A small image FSQ autoencoder, trained from scratch: encoder layers 14, decoder activation silu.
Rows from block 4 of the encoder, named by matrix and row number. Each number is 500 + 25 x the weight over its row's rms, rounded and kept within 0 to 999. All counts start at 0. Numbers have three digits each. After the name is the row's rms in percent of the matrix's.
# f: depthwise 7x7 conv (encoder.blocks.4.mixer.f.weight, 256x1x7x7, trained with AdamW), a 7x7 kernel
f.7 098:495488498477489516491531477465516493522480507461494514509487519503473488581449455487525504496470446476536482518512479490510512521474480517468514498
f.8 111:522478498536540490492499526527510491538544515480488502469500511477503474471506479533525469464468466470525497473503524522535486518477540502469540536
f.9 103:481491510509467521466471515483487490474501512489493508500486464458456525447470486478524528477463526509528496464485474528482498505453528462462497479
f.10 099:501514492489469504532518467476508495503539522535512539451505486486501466453486514470533518488490561476498488507494462485452523482472471521504506526
f.11 097:501502495509505518508505513469466532502485517487534462528488514495502562473558479477476483533579497505502511477509521480483512528484515480475503532
f.12 100:491494496466511508476492470492502480518497499496538502496459516500526555600511494484489462519535501488482484526506479463512510483468484513497532492
f.13 101:501513475510492527484494472492482468479488488495533545514482467481488535461570491504476476543514569520480501476519484516490505516493465513511504473
f.14 114:479487511496496491474501508513508526504488486505475487513513485477499471529482517516521522509385581499497499520527500510511494487500499482510516490
f.15 100:470488515495467492459496507519487475519511475513544480575489470503527512512537528482494466552465514494479469485472507488505509477466480512474475511
f.16 096:492486483508531489501529504507497487510476499471462490481490502466531498584474519491506499495585538510480480499470478514495507490533474491474507486
f.17 097:502535511489502477534505510505533474500486504509484450500493507526467468490529525466504521490421468505524519505470486525497534497522516461534537486
f.18 090:469502507495499490472517491460435529498477516507499436521500492502463511493488516467462539504559506504472518535495507477504518464498497479498526470
f.19 101:504497517474528504506480471491513496523468483509498527460521516511537489417521489481475478525470548481517505470501528476474523491534502479525463507
f.20 099:483548485513499514497477489501502510516535526458533534499524498530476561516558493510494509494463504500486524479487493533526488515553484474493540519
f.21 101:515505536475495557517502524502529467500495531499458476484509526521488498458526514521518500443580488499498506499525496471536503517524506512509515494
f.22 127:487510495491504511490504503480512496498493503491501546531501482512495537535549511495501483484621557503506505481477483481480497503505498502498489500
f.23 111:495498506525511492485508484493482499509510514521510495502510501500505472401404508515518473492533528476517481485503481515508483530490531505486505489
f.24 092:511524508471521525498530493483495523484469490476487548519525526505500520538453538483511540505578469518545505500512512501496522484530481474502512491
f.25 087:531507523501540491466477510505497513526518524532467496489466530522466499405478512523514534497487526517509483527488516487497471535481490515492526506
f.26 100:472540485483506524521531508478530530509475536470504521481467548464525514485493520481510487460460458470507514541482488489532484475524504543497514507
f.27 092:537487480481544541484489539470542475491483506512496495508508532513525526532505473528487525502584509520515532498531533464491502495500523500500501486
f.28 103:486459486526470473518499522494515465486504466478500522483486467510525542482489544521470532465485456491456464488512472469536471468508497501476505486
f.29 112:495522533515522498521520480477503490511530517504495491481499502481508542407452488524490499493556453491509511517500478526493493532485487521520523524
f.30 098:471492488489514479488462505518466488486476540513459459527484496510457484516477516510478483482437437519513493517477530534480497515498510461518492490
f.31 114:482503509516486493494477514522514487491491505512519471496493499463503500476577494524509514535396522487484494530518481509496481495489491488535471485
f.32 100:464462514493488486508498479503476520493477503521506466463503472489485471561529489497467502534565517468539523504498519474502498478470504470470513464
f.33 089:517471458495524500496525480521528516510518462492466510542502495473530498496457478461473470486539541515542485483501499469522493541519504485549504480
f.34 097:496506503503534526500493463511515508460521489519478530537513524529486510579548488506525512469458473455507491490494487513497507531483535472519515483
f.35 107:483532507530532491494516489531493479484534524501480476488518476519512503433445518484488502453431488475519512514494527510511507523520481527516529500
f.36 095:472482486529511498507496496479490492509488512482483487507489495489477488627485531476502517521484536517488504497501517487506501473486495518449523497
f.37 090:530470516491518517508499501531552473513511517515494478516500480490488461442462533512532474521442513493543492529527503504469509514481493500513546478
f.38 104:524508510507481495522484484495506483485488531514493473571530482526479521556488524508517510453529579536484509501469503490525479513508501488510511510
f.39 102:474521471479476489495493504529550515524495484479520474531515535529495505535440518486509537517465575471516505502497513503506475470476489516481511492
f.40 093:503503460510484539489486541513521462465519465486458527469506463465495459540491510493482496477467535469492486497465513503484487539504538478484508521
f.41 097:536469513513505489514474476480481537492520499467529539497468476535529466479479500550495495484483461516500526497508486467542470493454522497537534508
f.42 109:490515494492490477516506486503508500495516486485533503495455470473526542610525505485474519465541487498470519486528511515497484494476509496486510507
f.43 090:497505510503503504504519500528474484531495536523481549516487524479486499579483494498554483475508507472514523491493456529530539507479536543507501488
f.44 089:472500486465508519472477479491552479525508483501487482498502512495495474508434540521520514527477452475476474452503495492528473473526513485500520455
f.45 115:510514508497498505512508504502493488509506513490487441478512488488468446545419469509502521451461456473528524497487462523500501485492514502507506514
f.46 103:508475465484477464504503481502484480497469463528457450502473483468514470480490471488519499461457542509512495475491525474526464488475476506466502463
f.47 090:518518527477490542515501487489531533471502519482489438439466509479466511463496468512480543523553470483529480503512508523508504513511502491509500490
f.48 100:509514515497499508521486497519503506504493515502491479510526524529532514416464523526502528488401482495497499494502531487505501495515518529517529516
f.49 107:509482495540467488479515508512540486534496513535471451483512491479529452495414520526521500503477492505496511487485476538506526479508512519516477494
f.50 095:518482494513519508483489509524491514472516490506501486515524501491494493610451511484542486462473538517532498524511479482486490490502521510532485487
f.51 107:491530481505510518491503490518506494497463518496477532509517515464485573537532504527538498477422470506521494533515524497512527481516479501511517473
f.52 090:474464490492487538495520530494525499505500511512478530480529518521515514578433535502494498471478467546509497512472495505477477478500531497523509485
f.53 090:526502527525465520533521496489534524491517491505475498517490471496478471469489529516498502553439546460521505532515519507529499514515478518511528451
f.54 102:480484505474526491476485480508519525512477476507472502527464465486532541467552514476459520516516463498511491528482528515468469471468533481486479535
f.55 099:531493496510484511489500510468527493502501502510520528552513503517512529445549512506492515554430556485517478500520516506463496505484519530511507500
f.56 107:515512541517497501524494513498485535543535498511471466453482506533485439533471468522530465500517481464493502499504529495525508510530483484514547493
f.57 130:519486517516506523518518506504524495495496493494510446521495523492485442513412473516505498487413467496500488495527493486491498504496500518513506515
f.58 104:492521513496478519525526485524523483485490517497483476517497468511488431408503528510531502508440483486503503469510488514495518481522523516476493505
f.59 083:498525509473527500497505497502496467481489473535504488481459510488477461539553542456526515496538539459531495476491491509492534528530492458506510511
f.60 111:510513494538488534508513491519492491481521511482494492517527516517515497565386490492492495503456477522519506511485509506524516520508524514482495496
f.61 116:505470517481493500525490493483490499504489500483530501515508496488518514579598518485495488531428502494484496481507516531501502508494487489479509511
f.62 106:495489512485515541546489528484477508500497483504493528478488511517501520590534500531458530535519481464480514486514503495507466489480477512460510522
f.63 102:520492525502536506499527521485498484483484504483475492488501493493492544493608525510492512505439449512530518503523501476488497496513513519520501500
f.64 105:471487493454500492475484526509549520522497518517516503517500507465512539549547458484475504467575502524507500509520504491473518473470491501501494519
f.65 090:535485507538529529465536508531480516520507476533478511515478524464503533470541515533486511491513514508515534513500459502479515517518548553499527483
f.66 115:501489512480500486483504493503528527518513482530516487500528515509524521392512512496511491478412460515498490506514497509492507484497490507501482488
f.67 107:524528529474509472509478531466513483517511503523477526488497505491461533565528528509492470467525544498459505514495488519491502476490525527477526450
f.68 099:543475477524526490506503502482503464519515528488472481533466526531477485523535510538547483472454471537489521514487474472472509507505501519543515476
f.69 095:520533492531497511539514510520511493501483519500510520518517502497505488423442503520539536498490501524511492527475533478536525514529465499551516519
f.70 089:501504463499494481534523493508517519528482473531532444453509515515468475528516467530476463511507528506497542519525480478529520505511523474517476456
f.71 099:497499532497476483523494511480515503490494487495499537474515493484520518601464469493526494517576517507520512513493517490507497513491505473468521481
f.72 109:490480496505488472498518492464519505505508485479518546507503479518477539486624481500505510474525499475516510476492531504512490497498491492497482519
f.73 101:475503519474525472500500472502513493518469524488487482477455516506465510446473483507492512526586499458506504503517501467491479470504519508485476539
f.74 089:475500520443485511477483495508506504498467465523535494536512527462489546447430498488532505496490539498512501508494493469511455504510517490510506476
f.75 114:491476490530522516473529511505487501526530474510488505484541498517514537415423511524516503551506498517527493495490479483498511490512511517525496510
f.76 103:487528514485508515513489520497492471535485498474461508480499478508505467563490490499491473495409488483483505499538500513531467512499517464463525516
f.77 102:513477499484512516483492520482490486484488517502485525517515531499500456446468492493488524467601548542511519521496505523491479479510489493504493487
f.78 099:521491465494499473508460521493519481487541498516525527478510476502494454569548541524505508530500475484471449510501529492499502539480488476501488504
f.79 114:497493510520518480519517510477498509488499487498491477501526486515486525498446490535496515467380451501510515498487462499508496519497501498499499480
f.80 103:482488492490501492510482530509481501503492499517498476539494504508487512421419525510514490482593517503486508512489517513491514505502488491490477498
f.81 097:478540469500457490524504509494515490481469474522518532487524501546501556526485532497509492493434486537509470474501507488473544495487523514516482473
f.82 097:513534489489492490520521526516504518501526516498482462487495495523481486541421527524512500455578494503513496501505487500524523495541474482497525517
f.83 107:500495505483503493486518484486508490485518495483478501495500492488501518638459478510498483490544472505498501504472472490494510499496508480501476496
f.84 090:475508505497510496472498476530497535468503482464482498516505516500501500397551485458522495485478525478520480501496512536521514477485481472481508508
f.85 104:536478502529495516499498508498522480473533483469507534523510523492498472424472481530481458488520546528483541499506517523515511480527504518494451501
f.86 096:477513467493467487500496467517520527480538531512511530466463485524479536542486542499525482460486465531535523472486493483516475511479501522493538530
f.87 100:497467471529474543494463535503497482478478535519521524477496509501513473438528494523535532480502478486536523480492516516532538485519469516469493524
f.88 102:513498488489482514476511492521535500493499504543485492538522489476477477443431471531525497468451497517531523527503488482530532530506493510521474478
f.89 099:482515469516485475528514486525510489494494491525507469508501521514457510588434505475491528469449497515517499531486518531508485497497522486502514487
f.90 105:531473504487528511519481493497467471461467470515461519528499482481464467436500486486512483517559472534512503497491467486499467500523506505466527493
f.91 099:492473489528522490486510476532489525536478478497489454507538526502506499449450517470512534453515507528514466536495504505513522515505490460527524463
f.92 088:542519470470516517485487476503500500508487542484507534503521536473536552561518485505539502508553524520503475494503516491471469512482491532485531509
f.93 108:490497482498513479490494501525505521498495482504482483502526515522498549495409490496492485474428437508486518506481490486536495479538511494490512490
f.94 090:474510488494494522521475515480454464503494526510528530512528495480498493408490518490503491475519526538481493489517536542455486475492513507487524493
f.95 110:546529514476534484511492507491469505510497495469460504488489506531537456464475481531500504481418497537506470475499520517527515513488485515515531500
f.96 098:514534525534462535512529534528536477518491505477473512493472504476465515570518521539503480509519473474522517505522538472477487514495510507499478471
f.97 098:508484510476487469489485490510509521504479506527504471524499509494499511567543518496490496535608517501509489493473506528496501498498498466495477468
f.98 101:533498488472520512496490496480505507517477469521457442484456477498459503542497461497513510441511480472527525505518463526522478507489509531510467489
f.99 084:512524541483530508507487485480461519519499536484440523480464507496485472518568501506492520489492452485493491463494514539533475501529533520503492491
f.100 107:479518490513498467499506476511501503495503488477461506523514531510495440589450477475495473487556509509485519514486485523487522470492479504490500479
f.101 103:464495485487479476485501525481516512503531524473535470519522510500493488434461488521514535525551528528455457487513507502496494476508461521495471489
f.102 097:520473512502511475499499491497524460521497494474481499466516524489514486599451484491477477464466489506492508515485517466528502476539504509520514479
f.103 101:510492466503479510546488470465498509515515539538544475538477467488516510499479511463466470545512457524472521469466487521516533487497508500476508506
f.104 114:507479486507494508507531500490481499522524516522497476459536505507476527483397518485533484446454471492513497494483510486513471496503518522493509503
f.105 098:489516487504529512483506487497490521489533526493517497526513484495500525487440488541491497541407479463489527492486529531485518510493537497497532513
f.106 089:488523506543498491531509513517530486502465480507521463475477485499502505555466543509510537555553482518517536477487524518520498493505530532512518520
f.107 097:506487516496484521476525499474502522520536514489538533524500484500535471422553480517522511500479472520482451511519529519513532529517484487500477505
f.108 115:486496507481509509526497478519496498512509521529476508474535470488470460436570482505510524506568517499471524504509513467530494491526470484500503491
f.109 098:492519493504530486506502521507476463482516479497468524500503493472538468458551510482504504486414495470517542460514499471515513521498472501467509500
f.110 100:503475500520514468517463524530525485529475498500536528520534457527523524547500515477461487538526479528475481492477511519511526501495541485472542487
f.111 081:510485471493484482547521518473473472525468474510485496523517456470490549579501483481485516485519516521501468487504463473479534520509489475504487507
f.112 089:510462480475501502479511504483534527527489525473513552477505503507513462416464498502502475535470507528502519528529510503521505474513492472531473496
f.113 099:486507486543507520508502520467471461516503489477489552490483490528495541545425491519506503511494530477472483506500492516476526488543464528485521484
f.114 100:511525451508515479530498497519531484473472491513495532530466498533455477546482491497523490457541526529478515495516488458489512482513458505533484528
f.115 103:466505513503503505510495498504503537484489492487490518494475468509502533600459497532480514515583511518496503487501491503526497504523514474515506515
f.116 104:481489483505530478489486506523479520499474484514513483515489495489538464603529508503500513524499463484481485491525457505494483504533462513531479480
f.117 096:462505529483535467515518486491503508526503508468532479474454456505479542544491502517488493518463498500532505533514538505463529526469486511513457519
f.118 095:499546536503506490523469527491481480530530528530483519489475513507490446460523520489498513515493443525473523505534490509479556479530504531517508498
f.119 101:510505532467487521489535524506464471480518504469521549543506507488472504553460476530498505485487505456515509522486522532494487510539508456513521533
f.120 105:460522522503475516505518516503476501507458491478518501519470481478499501515581485513493504478560557464511486520479505466494501488529521480487527512
f.121 116:523497471494512485508493500536489498488538503485464458495499525490505498382460495475505505517531489531504490513510515493505488470494511491492529488
f.122 084:491527538497462500535462491464510531487475485514469521478474502535461471506478475481455470545498490508512479481511519490463489537525482489541492523
f.123 107:516485484512524503511506495474480513480497479471494466452502537513499493406446486500514505452508453515507504508504491502502522530530475527502492483
f.124 106:471522514503521517492524499510483487474482497484489515509528522515499482378529469480503505525520539488491496504508484508506504480473523484469507519
f.125 109:508499512490513511488488496492515492515488515497496533508495500488514520504470492504491519530353527507509489495517508490505511513494486502501527492
f.126 095:496489477526517512496498471499457466485509488530551464525471482477491527493517504515515513493436517541521530470478521474525527511477476477525512460
f.127 100:486477539499496475501507520477527510494526494504539429524513515542522475474453501512486497471498502541474508499534523520531458514528485482533502469
f.128 106:484499495469520479506495525485529521498512527536496562512484478466516539516453517480474500501438542503493494461483470523485521511507511508454521509
f.129 094:466523497476492492517510526506506497487501519491486477464494456489511529431503498443483489548447528498504461489460508524490526512519516479466496496
f.130 107:474477516490535484526516521534487490525492514494454437476493504500529455505465497519534527446534528455524494501490517514495477476483527505513521503
f.131 099:511530505481506505522505487500476511515479519531480525476521505486474514529398484471472489517457450510498526532482480489482519492522486499514516488
f.132 105:535490483482501496504505522489506500471501498520508490556511471473513512508412498501494489483410491515522510509507507474505534504498528476478491493
f.133 096:497503539491543480512493534479499469503490500512539525546484534527515517500513549473506485470541543511488524538522494505514468469531531508522525472
f.134 085:493548497463519480490503521525542501495523531477534581526516512486495565487511502463508496530484503513505509519504474494521498499527503508470537488
f.135 117:515487487506497501507497492504493521484490489502510570531502488507489461540403495511480500486423533512516490506511504492507486522497513492525500498
f.136 105:505513499488490513503524500487494492489508504483530504506529499491488489453456499491500505475618440506487500504502516522491477476522478511520481515
f.137 101:497523473488467511515495484519510517479512460533538538505545489521488526443453508464465528505547527498493474501534474528491481514483487513480498519
f.138 099:468478488482493528499495514470502457494469487489476524481487470473482463427509482505470477526524471510511528499475492478532483483458528459480502470
f.139 101:479477490532518499473508517524470502490521482499482542535466486520525491419520505525500521516452487479521471474479499466532505524500488546500519491
f.140 101:502479518516520482466484510507502539525494486502501453481503507494485489449395510475515485529451471513495492495505519534483494500505528493494498503
f.141 095:486462490537478508506469496494494465540485475532539491488503456506525513541448463498513489496552542537510487480479514493469523517513511468504486504
f.142 101:520510495513481526496461528464481477461510523514444450484483478506509460468528499500527527501544543521518510471516519508479481513537471499479493477
f.143 128:490510492508505504507499500511509508491486494496505489478506494519487520543352491492510504470511470506501521507504495505491491481510487494520496507
f.144 089:483463507459539544524460512517526520465510517492534522540476500523488478515517485519487511476468515527493479513473459478476485519492537526546522501
f.145 099:488515481473521512503505482512514494481526489517531573522519486495510466494557486472506493503443547533498518498537544536489475477497484494503514485
f.146 094:482500478487527521470501468488455517533515478464536492529478530481471515532478474518517527490466476507460525503530529497460503467448472480506512504
f.147 105:511519506500518512493516479496478494500499499517466440476520503506477479568530491507503491442407477482505497510498473492500506509505523503533491496
f.148 095:494480526527500501477537508484474485499525483504472463539528516489502514578458528501473480518459518491498474532529541529504486509507508513472469508
f.149 095:509471501522497515479516501511519496543497508475520462438494512471464474450501531488477532465464464480505513540463480473494535484502480530498514500
f.150 091:506534473496521510483502514483480468479528496537515534465521519509520472527464506525497488562484494509474469468493552523524466484491450501529501511
f.151 094:486515469470530468479490502551493483491517519530497545495510539503454511446547526469498477499460518505481487489523499503457500480519492508463497529
f.152 117:525481513486485515492481474509514509512534533470512530528501506478466493502532503472506501517533596496469506495510477453473517527465499496495534486
f.153 085:486496516535517497496521485508497472535526491502467502540542465527497501484549470512516467444548496473505502481527518504462493515533500526546494519
f.154 084:521495461456526509490454499537484476504479497490489526545477537531470503465459478510483530469510520480461489529511467513490486486541509464478494500
f.155 100:516481528536477533524533477480516487516478498494472474464528534508508514570463474489490514482483465457503530468492501531524526522491520524497478487
f.156 098:508484505469509514486510495528521469482506532460529486501516522462476467532544477462496468546516561519468503471473478502515494514493473498459511512
f.157 111:478520523516519527517485513515512505515490497503482516466463511493521486497449501475521515479377509489491505511512497517520515515483505524503518498
f.158 104:514484506516482493489471519473510498521493525477497471510475500480476502394491463493475533506460499508489503474506482509463507504464490502492530456
f.159 090:515517465492467489506483525490483501490506533533489458479494512471478478545525496502534484465540429452478504503491486513508511483456491503473523525
f.160 107:484541481547464492497470503506473497488498504506481526539496497481482475453564492482487466489541540469497529510486461514503473522504493523465510478
f.161 092:486514513486496515511529519490482489481512512480495543496505483471513495561558477510484534457565447508515490474525529518510480516475498474485494477
f.162 101:514506493503537479487488473522500510468487493513493464514471507488522480606532498511486482556519463521502482496503477465494516500502486490481508523
f.163 095:497510517485491525482473511511527514522489525501500504455488489481528477555475486533476526471441493500543501520526550515490522483548500536500515468
f.164 094:505521498474491534517494509491531475506513464511452476436458488522517507489470524492507470544498528459521508474466491501509458517471519480508473531
f.165 106:499505500501497512509508495507498501496499495486498504487498494500509487420531491503504499497639448503503504498502499500509502503504503501503500507
f.166 094:492527486478511498487534489531478503519493494528500468502495469458458538428482506530507531552493470550502493505516490536530496489480483472497493489
f.167 103:454498494459495496498480496474495473495485507475495533538502510514517483492459543468506476484494599503490500504519492449505487505496505495458514502
f.168 091:518489518501489487488526476505490502513517465505524461465457506496538503440562483495482477529515574517488488501504480543491516498486482515524503494
f.169 101:472513491500468511516468494467488526480475531481522476503482529505496532546419498516510494525450528481505497497471466472522492485492525498463510477
f.170 097:496505496536515519483491513503476527525494514527497495493508520505540479422531548525545484508444524481511478479536511507525507487514513534531501480
f.171 114:516493468494510480490519476508458478517490471516535558550525499480481490506581503484481476524544550502485492501505491510482483507510497516470511502
f.172 107:495531511508531485542497484482518480530499518487481546482483531528498538567511492473487521496516466466485517521524490485531498475515498531552534480
f.173 099:478519494495502482491526516490484512501496502505463478436531489499499465557435467483485498451455511485528479462482527477503490484487496520508498480
f.174 105:466517527474474488500534472504521484475532520529469509478523530515476476446500512508473492495493532513513464530506538465488535478498477533518529454
f.175 094:495488469512522521472525513457473529520493501511529491485525470475529451563430515477495469487471533511519475491527489500524492498503503513501495524
f.176 103:483466485490469472480489489531508503495485506509494520498475467471480499484591464474480513513466525515510472523508461454483488471503510481496491537
f.177 103:481493509466488512495507509523483515522514504503503540532491476507509497390459471532500495526489486486496480475512515505505483524536463467510507489
f.178 095:481501509534488512487514517507492495509503497502498463477518482497503449600489506499517515451561476500494496491481470494482503506495511527519469538
f.179 108:530511503546537499521499488490493504499483473529469516491495515516533500491568504486505509451569448494514499533499545511515500496503469529503510500
f.180 085:486533486465540489489476527503449504484503513486519459512512498477502506538460465456501490490414518473518468513523512506484510495491514497485521511
f.181 092:486511508487522498466496511522519486485516540507493480464489503511496499420538536515518482484541509473540537465521460484497530474511527520527494516
f.182 097:464474461508505530482538497521502505516546497522479460515476483509512478518501499479498537531475548473542463491523479530466464490491465479499533509
f.183 106:494492528507499510494516481499518472491475507497484532493492488485489564585567467468525486535549521528505482510482491495512517508496504497509497491
f.184 090:483507503531508459524520470522472464498490517487459458525520508529501507531526511513530498539513503481514530477524496524458459512454482545535487490
f.185 090:528475484482477513478484466526483482482533532473544550473500507520496531575487482497506497479477475515516488481493495523462478515485466521480475475
f.186 096:466483475508525511493531503501493526527496478481513527471489525515517537476447471461519532461545484532524471513531509498491504466532511464519464507
f.187 112:500490518473497498486505499507478508491502521498475505484508520474489464633467495478517502455509472497519484502502490503477495508506483494491513491
f.188 079:483495463471539534479537489480514488493518490488487485464548514507512509512490464480501500496575477519485536543504469505489506489537467515468528501
f.189 097:500467498491537466523454494534514507507488517459491526517493535542510492495464528515482517480464436475511511491540541501481484474477523501477523499
f.190 086:480484463504507472459493501539515527483512500541522501537476466459501476460532493547485474537484519472485518472478488503459486489483521481527472520
f.191 114:477480516499489501468503493475512495484488483504510530539462484506478525588462520492486478475545534525492527470474507526484495511463474484475494504
f.192 097:437492500510462483491533481494474549481474530483516510529486485504470477527466501528479505463516493488479528488522470512468538512502466499479512448
f.193 099:493508473463464480506527515468477470494492523461495558524494461497465496472483504469492493511473552502522502481504508458509468466528503460513511469
f.194 116:484471461516483524495464498501502485471483486471517487493469488478520544516583468517474481548528537480465510517487500476497492513494478481479488484
f.195 105:505528519473509510506481501499519498500470475493469497523495513492530491442428506508519524468448503524531517507535547505536496473524488482467509524
f.196 096:492480477514472469482484505495518528507507479525473431480532515511501447560478476474484528504527455512488482481512507538482500507489497470503460509
f.197 101:499508501516507492491520509506479494508516497503486491493503509488503475629432504511518505486528454499515504484514476486517497501515499516519495510
f.198 113:509509496504503481479478492533510509518520519511467428536480482481482496573452471509503520471485552477526489496518486494468493486490467511513516509
f.199 112:495548523505517492524516502464455525518528523516457438519501497491504492469478491509501490440457513495522497520474496488498490519524552510478509533
f.200 088:489480535471511542460494510532500467503474520497487480548515529507478561502481543493451503541511510471486481516509488499501515464513522511492454485
f.201 099:521494507494494478514487474495497500511529520520513522498482513527482497454527509505502495551401430502525508506485507482521488530479522514513508503
f.202 097:468499491510505482502493499487472520479499519503483463510511520502512479559604495463478477520467485504469473486491494521479525496507536482492486509
f.203 090:493523519506515522511521496474470479483506480524479519511511481499471464449456491496512484493405505473502482521475490509472538504491506494550505489
f.204 092:512514476495523542476481550461482532488551500506528458502503487481495499562467515476512459487534477505526499476522515497462499503516515480517534506
f.205 108:503521527463515468529533524469477505515476537494456513480508497487469528511539521517489517515471529498523541536474487514466483507460526529533466491
f.206 090:537467533476507527509514528526479494522482470491472506485469500527524527418546534503484473512462501474533503521527479490502489526490504493523490495
f.207 102:511531503483520495507513481471520501486474498490501494471481494532490565508533537495503512496579583482498492491507533494517475508503480492517487504
f.208 088:525460526476490493506474463478462525500506473482515478513494469499474526493490529551497516520475532518519480530467519539551499502539483475468527519
f.209 106:521489497475503494504480506477525472493479507509506545526523467477494561506510478472496501491590498536536496527523486525468480505479467493498508479
f.210 090:500522520497473522484453515464473482517515510466517448481453508506504483522439519501508509547494524471517504481491519509522487467535529503452514506
f.211 106:461514523472522503489520506506467492488515476470505532484479490474513510541406468499500508478457466497485508499516491524486483481469493484530506463
f.212 083:512492488484491494528501474500553499464511483498488472491515531494457514502529535487533537535535456467446504513528506539506505455512492461491513499
f.213 083:527497541496479499508492454524486481470542483521470521462497479504509521591482503486478484519525508513473535504515485510487498455494513484534504509
f.214 082:487454475508531512483522531488507490496514547446507500519509493498533484519461533532497495499531523515454471489491458502506494478484523527540459465
f.215 082:511532515501553506504537489521509494519505487508464513493529500520530494498450496503510520480435443501512485527482503547467521528523487538530508503
f.216 096:494471529515503529472515520490542492475519492536498449474478479498491517428488524501497470483490433501534501502491501514514484531489509543481521482
f.217 105:478517508486523485500513496504478507501510517506523511524523508520528468402427527479509517529441479528493501501483526501513509490500492506492504514
f.218 092:526508520481485527492497515472476521489475494487513512491481517479532502420531466498513460462437473494462484477482499463518490490528505489495475488
f.219 110:482476531517497507512482481482518521517471486485526510472513503507527532401447493472475490489462484528489509488520505476482486479509499481481527474
f.220 095:508524502514497501527508493506493468481519526502534464494509519524480504537596529495506519503542573493523469494501510475497481507484495497489514515
f.221 094:490510522515511511501507536527515481494482504504498442489492507511509513436425490496481529469449494543528521496500496532503509484529524472488528488
f.222 105:485489468514534525529476499485526502471482511541541510467523531495522471530537475482472483463467478471497473474521476482476487472550533513492507492
f.223 104:549483522481516532468493495519528486484524475503488504527489468522477464469460503510506532526530497536515477481474521476463536506493516536539472463
f.224 094:514461527542505474476504525524457490499499529477524494537502521475510461456451532497490495550463526496466474515484456493522503525506504489493492484
f.225 108:492506496487504518484496488480484513493510509514487524488511481482483506603545501492465502544561456508478486490494535486505481472504476478503483501
f.226 118:516479509505475472491464470496503479497502515488475517515487494467496531561435479490489484523574524516482483485471511477509500522470520471470481490
f.227 088:514507505518472510511492520493521467544480531511497529520497492491483525446524560526498508524550462528475530517484533507462462490494517514536510506
f.228 106:464489530480506516477513469514534471468480493483504492462525498497492465479488479522463526516456462475481535528474533467528483520471511508531472535
f.229 103:507491486505526483482481499508474493472527502525510509530525486496506519605450510465511494454449493519506497524487478512517484500482514487522513509
f.230 095:490481473477489478499499475512464489523489496512493511561487471500497449512446484504475475473547540463506464514499498485497453480523468464498488506
f.231 091:526502490510489462503517530469505510506521521498509522491487516493472503424509483470495514525504540555530531488473542471462515467523510491532511473
f.232 086:505508526475492543506463464493472506471473517475497511460529511519545496561507476508510509489447511495503521471487460494479538479500531517479534517
f.233 107:470494524493493516503494495471476489519512479474483571506489497476476551544549483484503510553573493471512516521493489506511483513501481511490500488
f.234 106:494472485512487497494484480512492518487524493503495521497476525515486538565434525502494496478576453518490498501535466478484491479504477514491531487
f.235 094:512492484481531452527526492539499502509500511491544545541541466459494482517529503492524531496523486493523490471486460502515544463482471520478485485
f.236 111:476513478492471477485501475519511529502482499523494514474516516458533487444559498480485530509536574519500485524488550479503481485507517492483505494
f.237 096:538474441483503490516501471519493517499479511536552462548525461494493496494530520476512487545479516486502479476522465532530510500490494532487467508
f.238 091:483486481492509479501482501519467499513524501508524552502510481498489516531594497471516476528431522484481489488502542477498513499471512500480485510
f.239 108:512489497499513517499505471475490466517507508504508523484497512505505545490586491523466483524583543502467478487495511498527493477486514516473487512
f.240 104:509496502515501501520496513527520475522504500515480476512505489504510492420497495483500534515612545498516488501514504499499532494516524488510510510
f.241 091:513516487480534461471528467515516498506467493475497491514504510530463529492559500534523517502504554474469518469481456483516488526484488480523506545
f.242 091:454469534548509500536519526522488477513518498484488519497481508485487524506555493508519470511589509542474479493481472485511511509499517496482498507
f.243 111:507502489502501492517491507518510523503515481515502500509491500513489490533609538499487497511433432501489503524523523495522487503484513493521510518
f.244 094:480493509473473521486513499452488514508513522472511505533513483467495530421510478481489458506533544487479512484488534476515492488476526456467505486
f.245 099:484505494493497477513471481528498537483496530488499509510527520518501527442546492465515489446584480500483516528512498479471478469488506482485512501
f.246 090:496552493525482469491506495504501535503459499531534465456465509510484467479468499469499477547526452523510504524495484513500539468497527539506498512
f.247 083:510519508460523524496539487473473543509495523491489528546494492544481532539461474550491523491514495479528478525482491508528516454531513470514506508
f.248 098:512518506500516483520474503514484503503496512482500524486492506523536504538518509501496510446610451509516488495506468520512520544501527511494513504
f.249 108:481527527500540503493492481518477482527520482517510485479494472534511474552480488534495503490514578483535496487476480452517491536506486500535483535
f.250 110:494505524475507524477498514464499529468529489516486549505479512508519505565448541489491474528539542481474482495517523478466520481513503507500530527
f.251 094:523483462463494466474492481527515501501505495464506468468484491471536501533553532471513536470469454507482478471490504518536501504510488466488468528